Rows from block 5 of the image encoder of a small contrastive image-text model, named by matrix and row number. Rows with one number belong to one neuron. Each number is 500 + 40 x the weight over its row's rms, rounded and kept within 0 to 999. All counts start at 0. Numbers have three digits each. After the name is the row's rms in percent of the matrix's.
After each neuron's rows are labels from the 100 images, of 14848, where the neuron reaches its highest value: "patch colour" is the nearest of a few named colours to the mean colour under the peak; "top examples" is what is common among them. Only what is clearly more common there than usual is listed. The data: rendered solids tumbling over patterned floors. In brackets: how many of the 100.
# fc1: MLP up (encoder.blocks.5.mlp.fc1.weight, 384x192), inputs 0-95
# fc2: MLP down (encoder.blocks.5.mlp.fc2.weight, 192x384, transposed), outputs 0-95

fc1.141 096:478504491491452546491480410534537562470470506441530544573469536494474581428568478529432487563543531475499506435464517450467499487474458518483377477480532529473506493491543503545524461502569594505526501442472533479501417507496496546464568482541570538547427518460499551475451526518452486468
fc2.141 083:499496518516502461546529547477443481492460532492462523527471468493505468418502433465498487470419457523442502492486465569457486497532477561517502548435484479542442572480466454566574537521499448517530538586539478516511506476564475469475435525409496432516470525441541527567467509505529520506
patch colour: brown (46)
top examples: torus (28)

fc1.343 084:497422475458463540487512545457602479461495544485491476563476485508566567562453545532485466522559520555461517499397515453506527597518509486447552498456524517516503461524512501637478512409548478517455543513569495557486480537515535504542536557511412478575476419557500503490528520521516523478
fc2.343 096:511455479533421533508567538526473453526484466511510473485484572509562490518493497534480558474477496467488514496565476474470538522561539531509531481490485480523487538387510601491417528545497492475480530513506546426516455466472515455514403457477534493516498500520501444472536458510490512498
patch colour: brown (67)
top examples: yellow object (78); orange object (53); count: four (52); brown object (48)

fc1.197 050:532564541511562522463448501522530471497480443570517547513418509436491466415394468543543488539521550474457447554572555473505470458557487466449549483537489543466471453533594504505505470479478455449554584496514475476439515564442433491523513491464502479553514489538412496472567475513535480504
fc2.197 055:525519487459422426390582453539466467515456606462500503528496489549480459491548553456532553512474517552509533477514452500610564450468507519522534582531535482522446515482383495494457505533498534534487474552427524507504546543510524471547448510440512477491489523459489543508509441480457469495
patch colour: green (27)
top examples: red object (42)

fc1.90 088:490466467528424460428485425459528513463558558514484505573483489560544477428500507466477544480483509534478446448504583461557530508537543503544508464484537510469444416436505503446554480476514487448501462528518579489499572462625525484541535401565551544516448542555465511482496481502570514523
fc2.90 090:540475524502484474518520621453557476536537525531469519438461479531444474509507521550533518422477507469495480444518553495495464466487439537439401516505465557514531554470477510532515563472526530502494570503475556514525538562437517519494549504448458555510442475490512527493607487494439377507
patch colour: blue (39)
top examples: blue object (100); purple object (74); its colour: blue (38)

fc1.76 105:562531568490502500462416515536456524488511450495497480505442478550475529482513486601538432489415461527513547550537465532519476441525442511517498556511558547580455485552437554504513472508482462463534541486467459461505464403547479457508511522483487456593484472510458517519529564448468489485
fc2.76 100:462498511491495568508443516520473537448518493540442520443568430455517522510499472490504563493551544522508489537487498495465541544589547470552560473488497547467470512556484466469451498556528485527512434544475498457492483442455551500474535521548503476459472511516452439501523482506585553404
patch colour: pink (26)
top examples: white object (76); its colour: white (52); dodecahedron (25)

fc1.181 103:573489448567481505529585454429472463401547518489463562452505523484524460598499530526470534436491449435540523541511438503538455457552526515486491516527527495514541564531464453492535500522437456464512481510500473484522530461554508531507548510546489540519460487472573554457478475422577527518
fc2.181 108:429476558460503536455527400520533507552504493508618454497440527458562522412489474513510489530509529490455444470443570543468511480537506487548504457392573511459554377529502568497476539481438545524472489497480522485540556523473506500484507512550438491483529497501476552515604492543547471465
patch colour: brown (47)
top examples: count: four (76)

fc1.47 083:509535529398487506469475504486456501456524566422569492494572503521514425446502503492416554463467469521542468440550439512522450521519486555482461559518519541537532481507421488479518545457435485456550527497449442511467455464492526501521532466524503490480534449561495459452460502461583488506
fc2.47 093:471415437546501551540499559463429494516440468538412557538513487485466455461469500479493483450554498459478545538454449495488522537560527450541553512508486533480483489524451489487485491486433512565448452553448555506506550533451510457525482455477540524486529537462476578527465481448474478425
patch colour: pink (34)
top examples: white object (93); its colour: white (58); bumpy ball (27)

fc1.314 099:543524562594440463514515484476483447545441485565547523484499595527456399507542500481430526493526521474511427505506542496499551424501510432522436495493542493474519425503487494500624449506527439561583506453554537495473571470532507509466465556462484455495444473537437469571525442434473526498
fc2.314 101:544468518481503493433526553503483603449604459530499492475468439445473532494451483508497553499454540505493540521515522507491528527458486438499579423523497489478505521525478523509469504564565504431404546435434541506447459472451448559555538484490492534507578560512511510453508548486515497519
patch colour: brown (61)
top examples: red object (47)

fc1.170 098:574508441479506495486495511503404466482529566488542447436467554502552533430489534522496541484479446491460510492533528437580453494491478554515533455440425477526446518448475508535594491565490491459535556547488550478483529537481479413583488559504507535467529413542507448486521400443535519570
fc2.170 106:496499495519482516471513531486504568581524495428523418524541462512447446519530434488555492504602498536527516486516511503553467415455485457497532522504501509566493515490419486527515469479489452505491482452513455448488512590465471507486534486494491486458418606420517592605512466504499480412
patch colour: black (58)
top examples: black object (92); its colour: black (56); checkered object (35); bumpy ball (26)

fc1.226 071:502486486468518586527437505495489527551488453518502523521442422471491579467552533494524577460525535535451521515447514501507490487558501494506497554470556526539497575480520465461527504485534578493530538535581507569423479519505474440520584534592455532512446523477475536551517490493525515534
fc2.226 074:532516500531466448459499425447497445526479493488512510527524607508532520524535482465531451476545552465456404532583524490488540518486534497479504445503487520469579508409515550466400538470558462461508508571501417490445540498489532493504510449451473455545497405484419480477482491563497485586
patch colour: purple (33)
top examples: purple object (65); pink object (64); count: four (56); light from behind the camera (51)

fc1.234 104:526412516526466498566507413502464499523533521476463550550513502547407524451548525499469519494463473499466567465503519441569585502467542490513528481460500516492449424498503446472556457524496473502447516573483528481481424466487407484538567487437447528527473539506578487476501459503473495486
fc2.234 096:521488483529420572536511516581560400519535508563481526449567454581473535479494434519542543545476518479511494511527498511470468552477520492547543558472450519523503514445544508517544510518519431474516503445488482504567474449540528533523480477477471559545439465530523516582493541512516456507
patch colour: blue (27)
top examples: blue object (100); teal object (62); count: four (62); its colour: teal (25)

fc1.305 087:476505486549519526450524511431574435516551548519499461435469494510472561533508481527456493517507516503468425528501550509551521520461554533519609527517472486453441439544543529570478492478496527521448476563507531496436526425513479500497522485472519555515471434521552464452539428510473538473
fc2.305 086:501428515563468442445448454469554495547522518539489550493546523481501505435517501466549567376501517530482474475569476420502460443477465537451499521515579515497538492454508502601496488463510501503544487550518439504503477570503501479492490430452510488517443474542465543523531534508491469554
patch colour: blue (31)
top examples: blue object (72); purple object (65); red object (57); count: four (54)

fc1.45 127:513487523522514414528542463483521513567507425455494509525607444468493489442468496490556549543492558529565529463515475494545513486524487530547483437504573554477510548487482508538601509520453490474541463446532549488525531577512434539474427461540554479548489464466531452458568565507461481454
fc2.45 121:493452513485524540499479513486506460514460464457508549517485548445487557463525469592595513424474482468479460522556516525504536536536524487486497507541494580516421469565509454471538536475456428507498521484431516506521462449431441501535542406562510459517485499472508465529556502585504558473
patch colour: brown (61)
top examples: light from the right (51)

fc1.42 090:500453452505521507538518462541509492470482526451469481500478535503540506539487512535483529542474429416438489490407539505500442420530579498546526508507531484442458482474529517509475500494426568531529513497544568538494558473563488488523545554467508466487471461509538437479453400483545527420
fc2.42 085:462480470513503532535536543487434454569535527527419461497484460518455509558470444472461444490450476481504500467442526483518453532494446510509522546523467466495534537416465423557465421554488569519540545471473547486551476449508532447498487494504421563521506475538486479452491502463528552506
patch colour: brown (74)
top examples: light from behind the scene (73); spring (27)

fc1.98 103:521458559509505585547485537508461535475510518530522506470590527527439472458478550486506460498548468495418418491498546471453526487559496421464424583561526488572468456488494530556565505462561535505549472455519434498503510535463504547560554482455385523558545528467481439478601454514465517526
fc2.98 099:402534525460541489464567481458533414480576465526422476501563465534504539479502446514529481507474490488577549537517462499462494560511439495477488467429434541471457522467483509574508519523544423487510510504510516479455552468466520456529438542525514495595541431514428447501526497470461465585
patch colour: black (52)
top examples: black object (89); its colour: black (54)

fc1.288 109:525545480491517452474451528533549502492431513591513536508502467553479469483519542493516518464586516447586472558541485522504380565561471552499498501487469546525505473473495491503514497497550546464538534508502473464494538607450512508495613573492505530450511495519487564548485523503564468442
fc2.288 111:524455505506384504467489451497461482490515485492508462443513494583481592489460447502588609484480505475491390554532522485483567508519553538546492476496482526529523549511474567524461449509557467477500533539539506463425514538481541408476467493524485458529456536563528461437442437579454476554
patch colour: green (47)
top examples: green object (98); count: four (62); orange object (61); its colour: orange (25)

fc1.223 068:508532428528500527383484504455498458496528486486458526525509447544535506504452564475437584512507460582466528436472517506439458577484475515537525504484435505439514490519544452383487517545554538467428572452536536510492445534515538529549484547453472486469460461513487450506496549462517513470
fc2.223 078:527519553477444481520474534496451527462505542489440533508454521504504444536511464497527469476475545576563561483531464585568515481570555489558508511515530388447407509499463556478493524547499485456579501520464459531538498469495514536449459593514483429532522429436479563480521494467486525529
patch colour: purple (28)
top examples: purple object (100); count: four (53); pink object (42)

fc1.221 088:515517454429482500608476532550546458514544522534498488479472493504481501515495460533554474452437522422482502503439483538495474406526463393548478498549483430489472499433467502510474566475454433542471484496438561454437471450521479541448533549548515494582500557536509472561508528515470498458
fc2.221 096:549594523496527573493513483526450443523512427495510490425532474402489513437520470520508552513478442564494536500526509486462476500507539502471469591447445450537535437479551484540529466591435526462532548494538525444462556406417488475493528565536539547488507470403469483506418524460461501563
patch colour: black (28)
top examples: dodecahedron (33); its colour: black (30); largest object: dodecahedron (25)

fc1.376 096:453407507443542442457523519482571607521552489481500487533516400490480477514528467451462571407451533465467461514526480534545514497522482550561528477515457580497525510490485576505478548455569478468541432428461521532500488527481548443502471561482459424485518508453489511556497487481495498496
fc2.376 091:583569510423509542568473514540523489512458576493533478515468472495506440483475563444444501518511467472525483500450504529517548460458510488450408525522459496550569510523550555528460516512441485584469475496529440519477443427565575470441464502548462557530542463598415429418485450533470529525
patch colour: green (39)
top examples: green object (52); teal object (48); its colour: green (25)

fc1.43 092:509477437460384507504541481536479483543496543458434491435521464490420477519456514515463555527462493485465506577504550519467524550525503468576556559488540487446489491509510475481484509540453516490453535460581487513526437471504533597544599536460485507550529502453501485465519497472499465439
fc2.43 085:537481582519515500519485433503511511516417539498516502511533539499466514494500492459546446509498561487481537470561436482485433452482542532497440524455532465448394491494490500430441490504514494532521504467515496533561402488467431459543505472492537444543541556384460539529518547548529470500
patch colour: blue (25)
top examples: blue object (75); teal object (71); count: four (54); its colour: teal (34)

fc1.290 095:555504454515504514424475498536545590528461504522459559534529545567521492487455568477503597469454485590455490464509526490453473436542468483480461482472544517479461518462475488368504532502533495500533600455529477467459378567514491522527487498516440461499540445521485486510451538480507449468
fc2.290 093:533472472473463475495471525531492478480449470518504501520570476521466540562480394469520546540475490470496497536534543474475475469533525486483532498569523448454516449496436513485516442592545509511505592564463460512465459604482475484551485519458493476483460501497541536505556525514492522544
patch colour: purple (32)
top examples: purple object (99); pink object (80); count: four (53); its colour: pink (31)

fc1.282 109:484548487511479501502474452498443449481485553557467511582567454542543543490512573479478548525518502468467458506489520444512532469480520494522531472520509515437487455486508471467537488491538387489416462553585512438538450552481444549562489541444443498539547521503474483472516534504574423477
fc2.282 093:533482573508514505487543511524531529549501564521419513490519526489410455475460387479520558490473539481459510475531534485492445517519505536612408519500525500498467555404444486427559478530527465501514549477478518529439520430478541552530527506457460478470486502582471513486598495540526529520
patch colour: blue (31)
top examples: blue object (79); count: four (47)

fc1.256 103:479510521544518519433529506461466473527497473472501467445490468452518566490566447500491490493457485438508537502422495466434488431570479510518509526607476524553535476474495511504503526531455492493487497437481554506413519454535545605487524493447460525485527563462525480450495438467523551445
fc2.256 095:473539552489505483573495519500446503474475477494573469523470465513489497513433479498443511545508498521478548498485532564546448499547530499490460476525447398515594504498509508541470467473512555409519426486474457460537462467525511435440549454499505497499520521474509475461409594547477565484
patch colour: black (31)
top examples: black object (57); its colour: black (37); cog (28)